config.toml
crop_scale_min = 1
encoder_mlp_ratio = 4
encoder_conv_stem = true
text_encoder_causal = true
text_encoder_norm = "layernorm"
text_encoder_activation = "gelu_tanh"
text_encoder_parallel_block = false
text_encoder_positions = "learned"
eps = 1e-06
batch_size = 256
epochs = 65.1
lr_schedule = "cosine"
Rows from block 3 of the image encoder of a small contrastive image-text model, named by matrix and row number. Rows with one number belong to one neuron. Each number is 500 + 50 x the weight over its row's rms, rounded and kept within 0 to 999. All counts start at 0. Numbers have three digits each. After the name is the row's rms in percent of the matrix's.
After each neuron's rows are labels from the 100 images, of 14848, where the neuron reaches its highest value: "top examples" is what is common among them; "colour at peak" is the nearest of a few named colours to the mean colour under the peak. Only what is clearly more common there than usual is listed. The data: procedural textures in two colours, tilted and lit.
# fc1: MLP up (encoder.blocks.3.mlp.fc1.weight, 384x96), inputs 48-95
# fc2: MLP down (encoder.blocks.3.mlp.fc2.weight, 96x384, transposed), outputs 48-95

fc1.263 100:517465509486488486492518533454481607529537449464544618582476516518480502385495456495552486483588508492394504460527449521405577455502473495444551
fc2.263 100:518447535502480497506615503387478529581399470440612514445589515598492495474477511547529475517468513535478509551495482592554611435477492523469487
top examples: black; cloudy; pattern colour: black
colour at peak: black; red

fc1.33 099:548542454518428485451412438416454519577514469522505532529532508617535459469518437528456535521477462474498551468474516441481477545469468426565380
fc2.33 094:495509567555457553467583464415488434523496525524514461506561491467454522502523495542513451548473480480554510485546471498463650529461507513526457
top examples: yellow; orange; ground colour: yellow; pattern colour: yellow
colour at peak: yellow; orange

fc1.303 093:500465506585488563474323524500494441517441535508554515580524522497526500393474517555538399456566427561398507425483449475533500492514471589532538
fc2.303 086:468443513460589406489567509427473601487485457506470545419589503494532466512556442456479662520490501463557538547474479524442608523500469522551439
top examples: blue; purple; rays; pattern colour: blue
colour at peak: purple; blue

fc1.273 096:466509410459525480411513498492433537497538532489468471477506467540542462483493491515473504562558460427568574500543496451513654540486499490535581
fc2.273 094:490419443528576474428562350361476469484505504497566542479464530447442448490504509490494548527479519448538561462525501515423636515457503482496492
top examples: green; yellow; pattern colour: green; ground colour: green
colour at peak: green

fc1.151 090:578480426487485548452423558379430502579526443481554539515623461575458407490502478445462418516527414504519535454431483412486529497485404515483471
fc2.151 078:466508573459468533529484526499480476566438519492527467541476499465545627479503490514533514516456514617510462563532485535493564524456459491505526
top examples: rays; white; ground colour: white
colour at peak: pink

fc1.74 095:466512436453566431421480581431435575540505500489527547513489400579478504408412454487536526483459473525494536492525488498548638553494487490426621
fc2.74 090:510419517468426460544578454442501425551431578506556523555531511422536511492501484609501492469491486443530479509452473531530601436422496507504482
top examples: brown
colour at peak: green

fc1.186 101:487490460509508509464483510411331497572533509528522547506507505543491478408402520450490487456462457520468518517552519470446544573489413572506582
fc2.186 101:473448572447462535489580455463459605545509473489568524444483512505494511468518487509595589508401502480586472471491470507487614489486441469504527
top examples: teal; ground colour: teal; green; ground colour: green
colour at peak: green; cyan

fc1.119 096:438530463524516543581519569478419526556469441542522470531481505502496487504452378513518436509529515508498537429595475518523555517449600508469565
fc2.119 096:420534500428432544536566408563487470575463551537605539458414509517457536472546503535540468519524534527460517497599541518484521464554508462468533
top examples: purple; ground colour: brown; pattern colour: purple; ground colour: black
colour at peak: brown; black

fc1.32 090:508399465541500526520379525479521595508477469509470572613453486440419420467497491535468490543590497575507632483456440510471582434475519486525451
fc2.32 082:397506484475530502529571449487543590525458461466581527440567472544491466499461513487541525548593500537511569501492485554461576531572518556501474
top examples: red; orange; ground colour: red; pattern colour: orange
colour at peak: red; purple

fc1.24 112:392578477457457450510478514477552586507574523570480489584525534497541515491464478494517539495627391484527610432473448436538462460496410459564422
fc2.24 107:444483542420439581492540434492407477585484490464586544502428492514462549409524479479524473513463481512486518491576510482407638482522509479506572
top examples: orange; ground colour: orange; red; ground colour: red
colour at peak: orange; red

fc1.262 090:605482501597466588480561509451434518495473592518475542504487531587534461432498469420456555527440460562549478564510589470562504532425405479525550
fc2.262 092:481421540540483527492598492411462529583477482471604499533541503523455477467439524549540508533425493471542493484558475501457689514420473514489565
top examples: white; ground colour: white; ground colour: green
colour at peak: white

fc1.306 097:468503496527560484493466595392502487535475511581456525516516489440533508423472413472347553420479485571548489491522493354477532535521467499532467
fc2.306 095:485533549502546455481584425546507460485474505523545502600518485427464519497536460527550517425512583471519522525515475436478593498505504544485470
top examples: teal; red; pattern colour: teal; woven
colour at peak: brown

fc1.160 087:421573511538652469440469568434489521506501488522559511468545457472571542482523441458524551446520528576502515449479431392454555469510520511518474
fc2.160 079:512455522503479484449497563495426369566491503454504496537537451483498545565464453565533532426514497476563460496551440455467520540462493479402553
top examples: red; teal; ground colour: red; ground colour: teal
colour at peak: brown; red

fc1.185 101:516516497539502415441525440484524594553513522573597570474486465518522490459513491505549509563463584437455451456530468462441475517542479493431483
fc2.185 097:519522522504468486487590510328472447554480519490578482522534526451494505521536440556520522519503559421539495407459442502479640478460481456524501
top examples: black; ground colour: black; pattern colour: black; brown
colour at peak: black

fc1.17 097:461479492571492507512470490480499488439561411464468499631450441448467472481377523493487382438582493480480542426507493525409556523421564538476533
fc2.17 099:468535523487522496502533409427390509561462504453559582433500548571478478418543503442484605550465498513484526489513550531433567522514489523470481
top examples: black; pattern colour: white; ground colour: black
colour at peak: brown

fc1.166 106:503503484543519537427396604442522498527527542529485479543545464551431504543336504496514428433480481542459518472576517469418520540432487563486539
fc2.166 109:486471653453510439515563514495399495570565437494562537560476382476436506442517487485515533497504547560518539506490554489397538475492483414522568
top examples: seen at a slant; black; teal; rays
colour at peak: green

fc1.198 107:535469450521494563505420515493529607540467509521483472545460483466504505553500526501456428571504447556529535425487521533480601515434486473550514
fc2.198 107:534473502464452506479596395517556508463493502423497436362506491568478451557468481617589530502531496470486548522550470541491595458434546519539523
top examples: seen at a slant; pink; ground colour: pink; purple
colour at peak: pink

fc1.23 104:443501483583549457485454513504492549528536511526536621588547538512501582438542471463547490531631469487413476440459421522498516446534430505550519
fc2.23 115:481589568458498460460635497473472477579439431469575477413486500573457512495526391508478536447458508476494476435508479515487500513485505448503452
top examples: purple; blue; ground colour: purple; ground colour: blue
colour at peak: blue; purple

fc1.57 110:447439424478525589495334558445521446521446436432495517513542528598484413563448476471459499452515428504504446521410549464487457539458528442542570
fc2.57 111:514448515548506456461534537408495506506446583482536464516582554447603608472438495551550466505540466481518451465487441477550634442452400495470535
top examples: white; rays; ground colour: white; pattern colour: white
colour at peak: pink; white

fc1.131 105:457451451522464561497400506459500502516526496582469590554537545491492511509471506423501505503462434507481482581409536519525540587513429459457539
fc2.131 100:557432453448424440484590543505514435539423584531533526496568547416502462532531460537538433463548493407543578491449412501585595561403515520463528
top examples: grey; pattern colour: grey
colour at peak: grey

fc1.251 097:465495426529525561498446514457496515578494455450505595645483469541457528484487514499379438529548540526492506481491562479443516508452497416520566
fc2.251 089:467516556423459532507555417440537467529501480511510485407473439511539492539483512536621527445492496487519491515553415498498582445441494507532545
top examples: seen at a slant; pink; purple; ground colour: pink
colour at peak: pink

fc1.199 083:569488519524513579525473535438512518457469384506466507551468483484426521505520447534410528422408514604602566504426491471466535495481513428525454
fc2.199 084:443471561470486515507562439448508504569447467462551499516535477519506530492529485541483522551541489454541471499489454537481719457509515508513507
top examples: white; ground colour: white; orange
colour at peak: pink

fc1.138 101:436466509531509451508490483528397553507611504578476497544529407508468509555520477412600513524609485515563620523457471502560572577467420509454537
fc2.138 114:518476487529503542458540464376560482510488478485507440522417468428472487495452560576465454540518535562514464464536562509438616463442497488467537
top examples: green; pattern colour: green; spiral
colour at peak: green

fc1.117 089:423492442527450563605396514524493537594495543493519575478554495525451429400426459501503486491513444550565551462497524583526590574489506501502626
fc2.117 083:577510557548536509455571507461555461480494548561500509473593517515479531519544470585581421466491526517543547508590471482461608506412536529481540
top examples: pink; grey; ground colour: pink; pattern colour: grey
colour at peak: grey; pink

fc1.259 090:397413374502443504516517497410503561552469484439513587476621541564528533406450552496450466503506441564452499566544444505529534520525489517469583
fc2.259 091:542415498392452499485568551506425503575456532452561474506537485465602492517493489556567534569524514449556528544536475531499649457439505477556527
top examples: seen at a slant; grey; purple; ground colour: purple
colour at peak: purple

fc1.76 106:455518520528384496474449523501437545517495537501524573545473472520427497474533506515481473493563470400489528430432384414450461532511405478538405
fc2.76 101:515522531473461600531606451527415448567413548495558519483538493543394474423526477530481523515511473491511482498544448487457512519425512509481541
top examples: orange; pattern colour: orange; veined
colour at peak: orange

fc1.44 105:489519543495528506441459539441495500518501493535457521522498461491542507513491388478430539426561484531510531494393440376451510591624594422556464
fc2.44 107:472488519495405460464593473521467475583515561528585531590513489415522564403561437454598525486535528470531498542548507471473655469495460508438569
top examples: orange; red; ground colour: orange; pattern colour: red
colour at peak: orange; red

fc1.257 081:547535482437541558519472473527397490528371438492588621566466517463396381444470509429460553580551518466497556522460484451484559492429569530530545
fc2.257 084:485485510453470501547533502481513503571458457507467405631473417463547489507526474539540484518542580492581560476507552543477601493502610445463481
top examples: pink; white; pattern colour: pink; pattern colour: white
colour at peak: black

fc1.144 091:516503439468495459427425511474461502547588558536536501550547456456481426418458515444513538565511514450587543450441480449443573484522378362432485
fc2.144 091:429447485480543474521519504438503444450457477418538480534533483393553510526512441492532527502512560540551486594485500507510617473482583478507532
top examples: yellow; ground colour: yellow; cloudy; pattern colour: yellow
colour at peak: yellow; green

fc1.277 088:464411482472511460483392533529523638555517436482505549508544535474602483425517525483463520493527451601475535574486503482535582488547392414507529
fc2.277 085:525434528462451471457596521457448506559453557481584550559557475477512474454496403488569572479573490429533586550541435489479589466502584510495551
top examples: purple; ground colour: purple; ground colour: pink
colour at peak: purple; pink

fc1.296 109:536538501491487531488525501424461493539541473528469521455495501527534402469531421497439615457453498406583521512453489393455534611507449424570429
fc2.296 108:450439527537496466466596443469466440518483553527522544568540508391488541471535420513511476526503545448521521526523494511504718500456477467470505
top examples: orange; yellow; pattern colour: orange; ground colour: yellow
colour at peak: orange; yellow

fc1.196 100:465528365538519511500486536541475510646459454559553529484569459571487504522496468462487430541545471465492556459567475449522469502473485509434468
fc2.196 091:390511596425505466494518418553501533489553460570553534508442445544461554450534431513572562427508488500493506501553493512449468433485479521490448
top examples: veined; pattern colour: purple; ground colour: green
colour at peak: green

fc1.61 093:512490500493483437444508498527480634564525488505543479481497519534428569421427514529517492539527485473510492417519557521439565527514453481489533
fc2.61 097:523515490558494470427673507444446467477460510455558500437687530499459531487425475511589480511520555476509513445497412502541539526442483545448463
top examples: black; cloudy; brown; ground colour: black
colour at peak: brown; black

fc1.118 103:469414553498535518488475577536488509576452535488541549544493508555489525484491465464439372534556484490474437513481506495461593512571546459551609
fc2.118 099:533502634487429498490527423437578419577443437565585543483548516423446448468427521552566497511545505505498559495485468564481606541498512509414459
top examples: blue; ground colour: blue; purple; pattern colour: purple
colour at peak: blue

fc1.291 099:496471533527482496511453494379497547525477543525530552532516503514492540496507509446547501440508431559571483539475541525537528571458455552525555
fc2.291 096:525469454486459492488619535452533490545458595497505531548493492492531496430473474520539425503478472435554513524521412472573635495414445501441565
top examples: white; rays; ground colour: white
colour at peak: grey

fc1.371 100:499524445525462564473410533405497462572527485494441477521522521540485486510436494457509484448507466513520505574454519515489464544473477551587572
fc2.371 105:538448513508488540470512559416521548531486522498510450504521524474527572509421499519524492526459457531534489503452450540596534456423436473519578
top examples: white; ground colour: white; pattern colour: white
colour at peak: white; pink

fc1.58 112:551482527502486412441499500505462440530432506493507629481357526463495450450531434475403565452406535530546522445525534495446509535477493376519595
fc2.58 098:440504548549535465476608486432459454552422516549552496563558508512475502457518485502505502501507512473528529488501490497431696510435487532509451
top examples: yellow; orange; ground colour: yellow; pattern colour: orange
colour at peak: orange

fc1.240 102:455492448504544531528424534423492573491495471475464579556585472511545520449474561464435592446496467601498549520471493507474573565546510453509595
fc2.240 099:504551464461494528499578496457454456520378513466537478418561538544547488537489392524487510556524476434519491486510368473565630554491532497509506
top examples: grey; ground colour: grey
colour at peak: grey

fc1.221 106:457506439523439480490494597540417553509446551561546539519587479498542517410535439480512517429556478517531602497498397443548496565492443414442473
fc2.221 104:478483487481403494519571523393443505585507542512565528532468490467584568432544439531539521490470498481551492488515449432475707432481488463478542
top examples: brown; grey; veined; ground colour: brown
colour at peak: brown

fc1.188 096:481495514595508510464420490443527568582532472548621527559619550494519492484493566516472458464601436552405492538520484480513526462506418598552540
fc2.188 095:463469504395494464486637479462476619496472446500481585429500487549542480483522417420521688492474561424560542551402523469472557547522456493515431
top examples: purple; ground colour: purple; blue; ground colour: blue
colour at peak: purple; blue

fc1.121 092:572553480589565509452469571396499498582468469531528556503616519516515444525441475493414360429457438583478473491496525497461502592493476521439539
fc2.121 098:471529541633549527445498545494509417495428475498528476585578445468471531521517486551486437471492541537435452466532435462516533516466574595462450
top examples: grey
colour at peak: grey

fc1.211 110:483507444599528459426445512402445559453531511503486611546534511530566532463509417546431595482506527509465498465491479386442545526514437456537475
fc2.211 109:484523594512468445476614507443416449555519485522519517515563424486425600496568379545537528439501572457504512449487473410449590475507489545487422
top examples: red; furry; pattern colour: red; ground colour: red
colour at peak: brown

fc1.68 096:503508529506489541505407524446496555496560483475489535505692517442536480454521606428429535462538483620520468589493437475567513488496453500521543
fc2.68 089:492494514478486536489590456440450500565462494523575613503521546451499476463520419457544563582495450359588535482467467478466589559573478509534514
top examples: purple; yellow; ground colour: purple; pattern colour: yellow
colour at peak: purple; pink

fc1.321 091:559534482610460496377465547409407489545555531490440519518516493556578492459469500422465497540439421515460454458527497440408550508506425505512512
fc2.321 094:460407506438465493519592430452505561563482496506569489463468553503485486496432464538507575506486540459541540526456508581527652465421486463494537
top examples: teal; ground colour: teal; green; pattern colour: teal
colour at peak: green

fc1.109 101:499522429434553461486474551428501491493433495505559508528507508535439488481491504534400422440459563486470500499479431544497545505396489526449550
fc2.109 091:508417426494458462524629517500498417530478546474490442578535498495494499504466446561508473452512514535553499547528553514432582520373492432470530
top examples: rays; black; ground colour: black
colour at peak: brown

fc1.278 092:526563430522553443542482523533510539529483443448582430536636475438577536508416492547503487498519544419518449495490438381429501506536457508460574
fc2.278 088:487503487545412524487559463462467431553485580408606514495478486457528507493489532546526504502497566396543513413493466476468641423421521479472518
top examples: black; ground colour: black; pattern colour: black
colour at peak: black

fc1.232 099:483470413615518552468436553458493480535459460495453484551556483537462509520394540538386470527458510587483468487472486540466476560515551540571605
fc2.232 090:472485527479539518515532465438533509553435507468515531500461530457647479521579454475474590559487507531529432577452531513460634432478574472574480
top examples: seen at a slant; pink; ground colour: pink; pattern colour: pink
colour at peak: pink

fc1.301 100:470464440515501517494457572380498507515538505529450536539541518580531441504437494466460458486571459590579497524457537489570489532455541493550572
fc2.301 099:574446516510456523436512549447502466552449604519522450495509482415588516522413500532586459578496461519493449518480467580605573475433445509435543
top examples: rays; white; ground colour: white
colour at peak: pink

fc1.143 113:494439495541524506490471491445475495534463519545446512576523590449498499516563453521451526494428472510505508509388436447492549589541489432587485
fc2.143 117:492545480514520489449533516535531417478442510550499495468571506489456497487464438569508483380490499493491543514526469501582596512399507559417438
top examples: pink; white; pattern colour: pink; ground colour: white
colour at peak: pink

fc1.256 096:503501510505456491441517484491520623669483529572579593495401546479460478415534473427513482553443498447552498480541468521473580564622464455432503
fc2.256 093:549453531571512518463562481373510466527434502463579495545539529464430557455465529559479449553457553522517471467506501549459612454461516513448510
top examples: coarse scale; black; cloudy; green
colour at peak: black; green

fc1.218 107:442351421502538524526437562487521473478429497532445480566675516508528455501485519444501489442586485551507521502466444574501529560600553495448557
fc2.218 105:548494475525483481481529515427511455522443549502564508553587614407532508418457485485512517581518459390585498494405436430560591476488467505472497
top examples: pink; green; purple; ground colour: pink
colour at peak: pink; purple

fc1.242 089:516488494520517494424483607402509531499548390552539468592441427500507456528421558473499453488560564538487503507478579558445511461485524391535509
fc2.242 087:473468532453449515489596433475432547586521538515557483518460480479553541472543474528551514501553493472545532531477465465470608441504498440504545
top examples: black; yellow; rings; pattern colour: black
colour at peak: brown

fc1.194 108:465471576539505488471470556497466526536515490494503485562529524486477466534495476506490440529673479481536498346457395372492468505552519503543493
fc2.194 099:456603451529512529455604470476419466549468475448598491446491474498427543477456484515464446509441500454471460450588436437501519478425493493387532
top examples: red; ground colour: red; veined; pattern colour: red
colour at peak: red

fc1.238 105:527515497474513530457574505473389476522528477624460577382461583582542470489480412452518515486382513426529549471518566535531482522453440470430497
fc2.238 100:513487539526566524464506441421439455568481498494589470515545514521415435491452498527514460520447512458511492445520472554504640518431486512494514
top examples: green; ground colour: green; pattern colour: green
colour at peak: green

fc1.361 103:482478531473518514508506457507447588590543455563576565524504464513448463473462484345585578586486438511507523522543516516508539561636498518534513
fc2.361 110:508448513519485481455559499462506491514452521478509496517577477477530496478457525595473490516478533579461479516573510515451690446467511518480541
top examples: cloudy; yellow; green; ground colour: green
colour at peak: yellow; green

fc1.368 108:401460522515481572550372543522486561510478423452552484531444476498392488533491487501531422454622463541565532460542417493509506506428606510494493
fc2.368 101:572458476547524535496570470468517525499460438399558495448549540558450425511407515523419491569514560449489519464511507586454546493465563482492533
top examples: pink; purple; pattern colour: pink; ground colour: pink
colour at peak: pink; purple

fc1.107 088:373521463541501512554558512503448576505534405438531520573539563501455473473424490410524495552550462428540507534496543438512563579562467542445488
fc2.107 095:476414536511468532456546490462496475512467511500525492489552437518512535528464465573477512495492525568544504498500511532453692418453520488534534
top examples: veined; pattern colour: yellow; ground colour: pink
colour at peak: pink

fc1.72 095:473476461548539501479533508415498502507447460419582585514612535500504542467447515469484570514486495567477491597437464509547497595524442493501571
fc2.72 099:498521455501451483474631531433430463555456526456540492493506472501556498525490470488481464605530516357561490429472457452457629502463520516561499
top examples: rays; grey; ground colour: grey
colour at peak: grey

fc1.31 114:454440556460488520518517484501428542509537417540549550571546435516481446483461498342536491559588446429550610517575501479466500560545510545530469
fc2.31 122:483535403528496482439543478508499480447495499477518450519494486540515504482454505589463495486511509542419456507581504507498624428446461512470522
top examples: coarse scale; green; cloudy; checkered
colour at peak: green

fc1.150 097:472536439468466394474504526432410537494491522582553517562514429473488500569495442479491538502524539438588586492485487349469493587516426415462461
fc2.150 094:497454460526521466451543411436490469542458489504506506568495536407558433540424529550517526563463534466559466447518552502471588511506557468505538
top examples: orange; yellow; ground colour: orange; pattern colour: green
colour at peak: orange

fc1.28 091:588416395528443584531373521505519533504529508483518584537503523402506454456454550499445559552532454546472541391420532494490513496558481429501476
fc2.28 093:528400548431431554486584490491452442599411512538560580546532576450503462458500489470593571523532484439509557591432490566549646501511549531538498
top examples: purple; ground colour: purple; pattern colour: yellow; speckled
colour at peak: purple

fc1.193 092:531500502601480502461489511414453536555485468565411536466538492482562507549484563424485515446507475575445466442524541378458535462556414517522514
fc2.193 095:484387533523450530490529453385501503563473480550588531429538506511481539492487498535553552495511485503466473463422499534503698448436444536483479
top examples: teal; ground colour: teal
colour at peak: cyan; green

fc1.65 109:435356488450516514558447504545531596503534551485475457554532542463476433491469524495401524504581505517549567442500382494505452494503497496533576
fc2.65 118:439438548502422541500553456499489451482512524520599512534506461396452555444493548482594456476565463451494545471503477464475640436501503542484535
top examples: pink; red; ground colour: red; ground colour: pink
colour at peak: red; pink

fc1.101 101:473441561508432498543519578533375505542552483529519554536569470486495451480519407400583563517549434443570554492550446474538575539533503452551514
fc2.101 113:547461561557539514490547463433513481474537469506503469503505468481462505545437531578442503545511608534489509464535527566423600411480526519547557
top examples: cloudy
colour at peak: green; yellow

fc1.56 103:547424463581459552450438538481498527543576535522474477527519518501558513508480526457469491469471413587411484468521542489482563506548489581545569
fc2.56 102:512402576486421533530472434452470532543476525487573570448467511560512505452541526514580611488426478517509515551461501583495632441435458524523512
top examples: teal; ground colour: teal; blue; pattern colour: blue
colour at peak: cyan; blue

fc1.231 101:508468508487502459454546476523478579531474418517561525456447545538445442537418488483462422580562539445486603400479439553501556489474499487498580
fc2.231 096:526499553520541440458644509393441504484471540494565484401555484546466472528451459489507512470459568519474516510537493482517634522433423547504473
top examples: brown; ground colour: brown; pattern colour: brown
colour at peak: brown

fc1.105 098:477519493527420490493477499441450573561489467578593551473495557532463458478542497465456481531606508472532592379502428402464476520565485499522448
fc2.105 096:536410494553549449475560494351465495469474445485496470484637505526527481525472482482517539569497530461504476539492462478468580477508481541500455
top examples: orange; coarse scale; cloudy; pattern colour: orange
colour at peak: orange

fc1.140 102:508532507495594446470555534455482535503453366463593557531503520594370508434462411445470454460556545494459535489520453484477531514508459576491528
fc2.140 096:414429486492465503531590479450460496541469487408619525444533528544427526450485446597493460445493566420509532496503492531520587473416503485433538
top examples: brown; pattern colour: brown; grey; ground colour: grey
colour at peak: brown

fc1.236 104:423502453507529505451527559481366687517508516537497563480512494539493497470535435414498464554584469456509522493513456405421602496516460483441545
fc2.236 107:546420570518499497505581531419525487543510479528518492532520423487543582495514448561542482473464549560532474542494496559469653457469510447483478
top examples: coarse scale; black; cloudy; pattern colour: black
colour at peak: black

fc1.96 103:489503507473468483447456552531451613620531500532579566538476513513499543433568413511490499452599464481462519479512447485420528435538488438440563
fc2.96 103:502474541458447532470611509379454512586416524460571500465520464535537530452458463524571485482468530543500492592560518591459595458471505507508529
top examples: black; coarse scale; cloudy; ground colour: black
colour at peak: black

fc1.329 103:478481494602453609438436485525525504575455512535555511527542485482505543417427573474476492450566426533397493459508464490457468493562427605450550
fc2.329 107:470467545419516412467608503425426576497508506523502523486552542524481515464559424469522688451509531456568551582460504484446564507474449512548410
top examples: blue; ground colour: blue
colour at peak: blue

fc1.246 097:470513411438480454497460572456371588544555507461584581485492512516447419446469519452467447523556543443601564462521429520463533519503476486487575
fc2.246 099:479424521502417479501555396496496462526452525466561484554466510407514470453522458550598523391525525465562501593472521468516621479480517510470514
top examples: coarse scale; cloudy; grey; ground colour: brown
colour at peak: black

fc1.91 108:483526553477489497448551471469380536564443460428569565369468505500580458417550508447540539551536464525516440507510517490454506515572426498456521
fc2.91 104:447441547506493452519541483352475515589466484501591535614475459460481492442496466529530532541527515538576546494521502523439710502497490417515541
top examples: veined; teal; red; ground colour: teal
colour at peak: green